config.yaml
input: "log_mel"
method: "simmim"
mask_ratio: 0.75
loss: "l1"
beta2: 0.99
shampoo_beta: 0.95
eps: 1e-08
weight_decay: 0.1
Rows from block 7 of a small masked spectrogram model, named by matrix and row number. Rows with one number belong to one channel. Each number is 200 + 30 x the weight over its row's rms, rounded and kept within 0 to 999. All counts start at 0.
Before each channel's rows are labels from the 100 clips, of 14848, where the channel reaches its highest value: "lies over" is the class under the peak. Only what is clearly more common there than usual is listed. The data: single English command words and digits, spoken by a formant synthesiser in many voices. In brackets: how many of the 100.
# convs0: expand pointwise conv (model.blocks.7.convs.0.weight, 480x80x1x1), inputs 0-39
# convs1: depthwise 5x5 conv (model.blocks.7.convs.1.weight, 480x1x5x5, trained with AdamW), a 5x5 kernel
# convs2: project pointwise conv (model.blocks.7.convs.2.weight, 80x480x1x1, transposed), outputs 0-39

lies over: silence (100)
convs0.312,206,141,204,201,242,210,212,179,178,178,228,150,229,203,164,159,191,191,224,154,257,204,164,170,209,208,222,173,168,261,224,229,196,177,197,190,175,224,193,212
convs1.312,208,220,188,201,200,212,172,207,205,189,171,240,319,233,180,220,175,222,206,175,206,184,194,204,192
convs2.312,188,255,205,255,202,206,200,187,210,177,187,221,175,185,201,198,221,200,225,238,161,242,241,189,167,198,183,212,169,198,125,216,169,205,179,173,222,218,190,197

lies over: /oʊ/ (40)
convs0.79,184,175,234,249,188,245,229,170,182,209,188,167,212,206,225,150,202,143,195,194,216,241,171,207,184,177,182,236,227,170,178,143,243,149,256,205,149,180,181,162
convs1.79,165,175,172,184,154,158,158,182,207,189,174,161,173,150,144,194,195,242,205,211,209,188,234,185,236
convs2.79,207,191,179,213,237,201,217,198,246,229,219,185,159,214,190,131,214,198,209,201,171,248,241,190,202,239,187,244,241,186,177,227,190,178,129,203,207,163,215,186

lies over: /oʊ/ (34)
convs0.23,152,235,150,208,211,232,194,250,225,180,218,230,150,254,222,180,162,239,225,224,166,177,254,194,266,152,254,236,207,169,213,211,223,179,241,186,201,179,175,199
convs1.23,208,209,208,175,193,193,191,245,221,204,189,162,243,256,189,209,152,258,214,194,206,169,261,168,225
convs2.23,240,157,238,226,193,265,249,212,174,185,167,203,214,168,195,239,189,215,240,175,205,207,206,223,174,189,193,217,245,209,156,179,194,200,162,244,243,261,211,216

lies over: /p/ (50); /k/ (29)
convs0.454,157,183,175,192,210,194,173,255,189,219,170,161,167,204,192,193,245,158,236,215,255,182,223,232,200,192,213,199,171,226,203,159,212,104,208,191,181,192,174,194
convs1.454,148,186,256,216,157,207,156,237,213,199,179,236,193,161,224,214,158,221,203,139,216,190,196,178,207
convs2.454,197,204,191,177,216,175,196,258,172,236,219,195,268,160,216,168,205,189,204,195,194,169,191,185,161,212,184,227,223,216,212,137,174,184,203,192,208,183,219,135

lies over: /p/ (27)
convs0.400,185,185,207,175,193,185,215,223,202,191,199,184,202,232,168,144,167,257,184,229,199,199,190,184,172,271,193,230,247,219,168,257,152,219,206,176,186,235,198,162
convs1.400,197,171,226,207,208,195,155,214,215,199,130,135,138,186,171,189,146,209,198,210,204,173,217,204,199
convs2.400,225,209,199,192,215,200,218,232,188,161,170,222,214,247,202,125,169,171,228,203,205,191,187,169,162,232,209,208,250,185,242,180,217,183,151,232,249,188,223,148

lies over: /oʊ/ (30)
convs0.342,199,180,170,194,199,212,203,189,224,158,210,227,180,216,192,193,210,185,265,187,188,184,202,221,229,225,158,253,155,211,127,117,166,192,219,182,156,195,197,216
convs1.342,204,182,160,224,214,205,173,125,219,257,226,217,219,188,147,224,200,240,165,173,196,216,180,213,178
convs2.342,253,163,171,176,147,189,245,167,205,164,214,240,181,154,200,222,229,239,234,226,175,204,226,214,198,261,169,192,165,184,135,202,174,210,186,225,201,192,203,193

lies over: silence (91)
convs0.339,168,215,193,218,213,201,234,158,247,194,232,201,204,216,158,203,227,166,195,189,205,170,217,227,208,224,212,237,144,133,202,222,222,200,141,199,195,179,194,150
convs1.339,185,206,179,199,197,204,184,268,189,204,189,228,316,202,185,197,207,240,187,195,209,190,188,207,199
convs2.339,185,206,252,138,228,248,237,184,252,204,170,197,170,159,212,195,176,231,237,210,289,200,214,185,220,170,159,229,135,214,234,168,217,173,280,193,193,230,173,207

lies over: silence (100)
convs0.157,216,218,200,212,240,250,172,194,170,241,177,202,230,194,154,172,171,201,198,252,150,204,198,179,150,245,140,237,214,153,174,203,232,247,241,163,207,259,217,181
convs1.157,190,200,199,204,195,176,153,162,164,176,142,159,141,184,189,206,145,158,187,179,186,182,166,186,200
convs2.157,213,210,188,192,237,246,215,201,141,230,218,231,207,212,237,167,188,159,200,261,204,185,172,227,167,178,166,243,225,200,205,225,180,187,250,232,222,224,179,180

lies over: /p/ (25)
convs0.24,201,212,181,185,171,176,273,210,193,195,210,153,169,209,274,217,198,219,220,199,212,211,210,239,166,286,146,166,173,168,182,180,172,198,144,181,247,245,187,221
convs1.24,220,195,176,176,209,192,229,160,177,192,221,202,133,220,228,241,170,144,182,191,184,236,150,216,163
convs2.24,244,305,217,196,205,224,236,185,198,191,217,150,229,216,186,195,196,209,167,202,190,173,258,186,174,205,168,184,204,203,245,208,201,221,188,232,235,207,234,175

lies over: /aɪ/ (72)
convs0.54,154,225,230,188,210,124,214,197,221,220,195,148,158,218,198,230,190,172,204,231,221,231,221,178,214,177,234,193,170,164,228,196,211,195,206,230,141,218,185,236
convs1.54,249,148,226,167,186,242,175,213,152,188,200,216,260,205,186,223,184,178,180,230,208,191,253,182,221
convs2.54,231,159,241,179,197,220,216,179,152,243,185,229,204,168,186,252,195,200,206,194,191,204,174,164,191,161,179,226,177,187,224,170,168,193,129,224,221,222,211,224

lies over: /u/ (27)
convs0.162,190,161,235,163,266,254,199,227,226,259,226,175,253,192,177,189,145,165,197,177,209,134,207,186,146,204,235,174,187,211,198,175,196,200,225,230,196,244,173,158
convs1.162,163,208,154,230,168,183,236,234,223,206,188,202,263,277,211,227,179,220,233,202,208,192,183,180,190
convs2.162,153,206,211,181,139,173,187,167,211,129,198,201,229,204,211,176,245,236,175,204,193,269,194,237,262,197,184,202,209,209,197,200,181,201,208,175,184,215,211,217

lies over: /p/ (25)
convs0.262,188,131,238,178,171,204,186,230,209,199,208,199,199,227,258,218,189,217,169,232,205,174,241,210,146,175,250,238,222,191,209,187,218,228,165,244,203,188,193,204
convs1.262,222,207,168,188,208,175,197,232,191,198,232,232,83,244,214,195,210,176,189,204,203,196,185,200,204
convs2.262,218,150,207,165,191,177,201,198,219,248,232,237,230,206,212,239,207,135,250,194,178,173,186,209,149,178,270,219,170,215,179,196,188,181,190,190,196,244,215,213

lies over: silence (100)
convs0.212,175,177,273,149,227,195,199,184,175,185,264,203,148,206,228,201,198,200,203,144,180,201,163,190,177,177,233,212,221,230,283,178,178,190,228,200,190,218,158,216
convs1.212,189,174,256,177,177,179,186,244,220,196,228,243,257,186,224,187,170,263,204,174,212,226,231,216,194
convs2.212,201,255,221,215,187,213,181,192,201,206,189,260,141,159,228,194,185,170,179,240,196,220,173,214,261,216,182,185,159,167,165,212,170,248,224,256,245,240,223,202

lies over: /oʊ/ (36); /ɝ/ (26)
convs0.457,232,179,213,192,184,253,235,195,214,243,220,226,139,189,208,257,150,162,212,145,177,211,181,221,230,189,110,169,173,230,188,168,166,175,188,191,199,213,222,209
convs1.457,165,214,175,161,210,227,181,193,168,161,147,191,120,180,239,230,187,232,168,194,208,179,209,216,205
convs2.457,195,177,143,254,233,140,122,217,187,228,195,240,197,171,235,173,198,225,171,208,218,212,188,164,191,199,217,180,220,218,224,217,191,210,179,181,189,208,196,239

lies over: /oʊ/ (28)
convs0.438,197,210,208,222,149,238,265,216,234,152,199,192,146,265,172,191,200,206,123,199,170,227,188,212,153,180,209,218,153,205,206,211,223,176,196,138,219,304,182,195
convs1.438,178,226,157,184,191,199,255,132,188,235,189,212,196,225,172,207,232,165,189,196,205,229,132,181,194
convs2.438,215,236,206,175,190,223,193,137,273,187,167,216,199,171,154,210,196,207,184,185,193,259,187,234,191,207,201,237,185,197,198,196,213,188,166,149,221,177,183,153

lies over: /ɑ/ (56)
convs0.232,198,206,179,225,202,157,182,191,160,196,192,186,192,230,144,246,207,189,236,165,206,151,208,227,221,149,175,221,164,140,218,220,222,218,224,199,164,219,189,196
convs1.232,203,211,149,172,226,229,196,235,200,179,163,235,246,263,157,174,211,192,163,223,162,199,203,170,216
convs2.232,188,188,203,227,265,216,199,223,210,240,205,184,208,146,270,197,228,213,226,236,226,208,229,148,165,192,179,170,214,206,179,206,201,193,156,223,222,235,227,210

lies over: /aɪ/ (31)
convs0.201,218,193,129,231,209,207,205,179,198,231,238,163,203,142,192,256,223,224,203,215,207,177,216,187,229,220,193,209,174,228,200,197,208,165,258,173,204,195,227,218
convs1.201,196,228,160,208,196,216,193,240,189,221,205,234,185,230,227,202,183,267,185,198,216,167,281,220,167
convs2.201,235,214,227,212,162,205,155,222,185,218,169,251,218,276,198,168,200,198,193,269,183,216,172,185,164,181,169,211,175,160,161,195,172,206,199,188,260,208,205,187

lies over: /aɪ/ (27)
convs0.134,189,198,178,215,191,225,256,173,240,243,258,202,180,203,180,236,257,220,175,133,212,198,229,158,210,196,276,198,204,186,179,202,195,204,191,195,212,193,238,190
convs1.134,203,227,189,185,217,192,233,265,183,168,212,154,124,258,237,215,211,187,177,197,187,188,217,195,195
convs2.134,201,221,160,168,185,180,232,252,257,169,164,215,199,206,166,222,190,194,208,195,229,199,150,195,190,190,214,162,223,188,126,200,175,187,230,167,250,235,168,174

lies over: silence (88)
convs0.425,197,144,117,171,173,205,171,167,198,178,252,205,190,224,203,215,161,186,200,202,218,206,219,263,227,252,228,173,209,155,159,194,198,255,197,236,150,218,187,165
convs1.425,227,201,262,192,232,216,209,237,213,173,183,195,277,237,228,205,180,255,186,182,209,219,230,209,177
convs2.425,187,233,230,182,142,140,225,225,132,221,176,240,219,170,178,181,252,214,177,254,177,195,163,220,219,202,217,197,219,185,167,205,201,201,233,203,207,244,233,252

lies over: /oʊ/ (41)
convs0.458,145,176,231,211,155,260,159,189,145,206,177,234,166,164,204,160,174,217,114,205,217,237,197,196,192,193,219,229,250,171,202,215,178,205,163,161,166,210,151,145
convs1.458,204,166,182,193,184,212,246,141,216,220,197,143,225,151,181,180,203,251,222,199,203,213,145,214,172
convs2.458,221,254,163,231,202,199,211,218,195,255,161,210,165,217,264,196,186,230,176,240,145,186,269,213,185,153,191,197,205,211,223,242,243,166,199,195,216,186,181,215

lies over: silence (97)
convs0.76,221,228,178,221,248,239,225,204,193,231,258,171,233,156,192,153,216,248,230,227,182,201,240,174,212,175,202,201,225,222,176,202,230,168,129,239,198,211,235,208
convs1.76,176,169,179,199,183,202,201,205,187,209,185,219,320,257,188,205,212,202,191,215,213,188,173,200,188
convs2.76,144,190,228,176,254,215,239,205,174,208,170,201,209,250,202,263,236,215,174,214,183,183,226,228,216,216,193,218,194,176,221,230,180,212,241,166,214,247,115,203

lies over: /oʊ/ (25)
convs0.276,207,222,236,247,198,220,272,241,205,200,207,143,210,175,215,237,188,182,241,266,211,119,169,190,205,242,153,150,149,185,220,219,172,164,228,261,173,229,191,203
convs1.276,173,218,178,156,142,179,131,168,220,172,206,192,217,182,224,188,236,179,228,190,206,189,146,232,216
convs2.276,235,166,207,246,207,217,212,213,213,166,224,219,187,251,211,214,183,207,177,145,158,177,202,235,235,222,207,170,195,199,221,258,246,179,166,254,173,195,160,226

lies over: /u/ (27)
convs0.388,170,195,215,238,203,194,181,228,208,204,177,249,225,162,155,213,198,208,194,208,215,156,219,204,271,194,273,236,200,237,183,240,217,211,208,203,204,231,232,226
convs1.388,232,138,144,181,230,207,183,185,229,172,173,228,251,231,182,192,170,213,234,243,186,164,204,201,206
convs2.388,205,231,182,173,247,215,204,239,223,131,195,222,181,249,174,169,165,165,190,261,193,227,186,216,169,161,227,192,206,190,190,121,196,219,219,187,194,185,144,202

lies over: /p/ (78)
convs0.318,198,162,149,230,216,181,241,231,153,141,194,207,235,250,216,178,182,206,170,182,169,195,215,252,185,199,198,193,183,155,153,164,174,176,182,246,240,272,211,185
convs1.318,206,230,186,120,232,233,200,178,147,219,184,174,171,148,219,174,213,173,205,198,228,221,165,198,215
convs2.318,185,179,143,192,160,168,207,227,226,177,194,270,221,258,225,213,222,203,230,155,223,191,190,193,200,175,221,162,211,170,145,162,211,205,198,185,138,234,171,197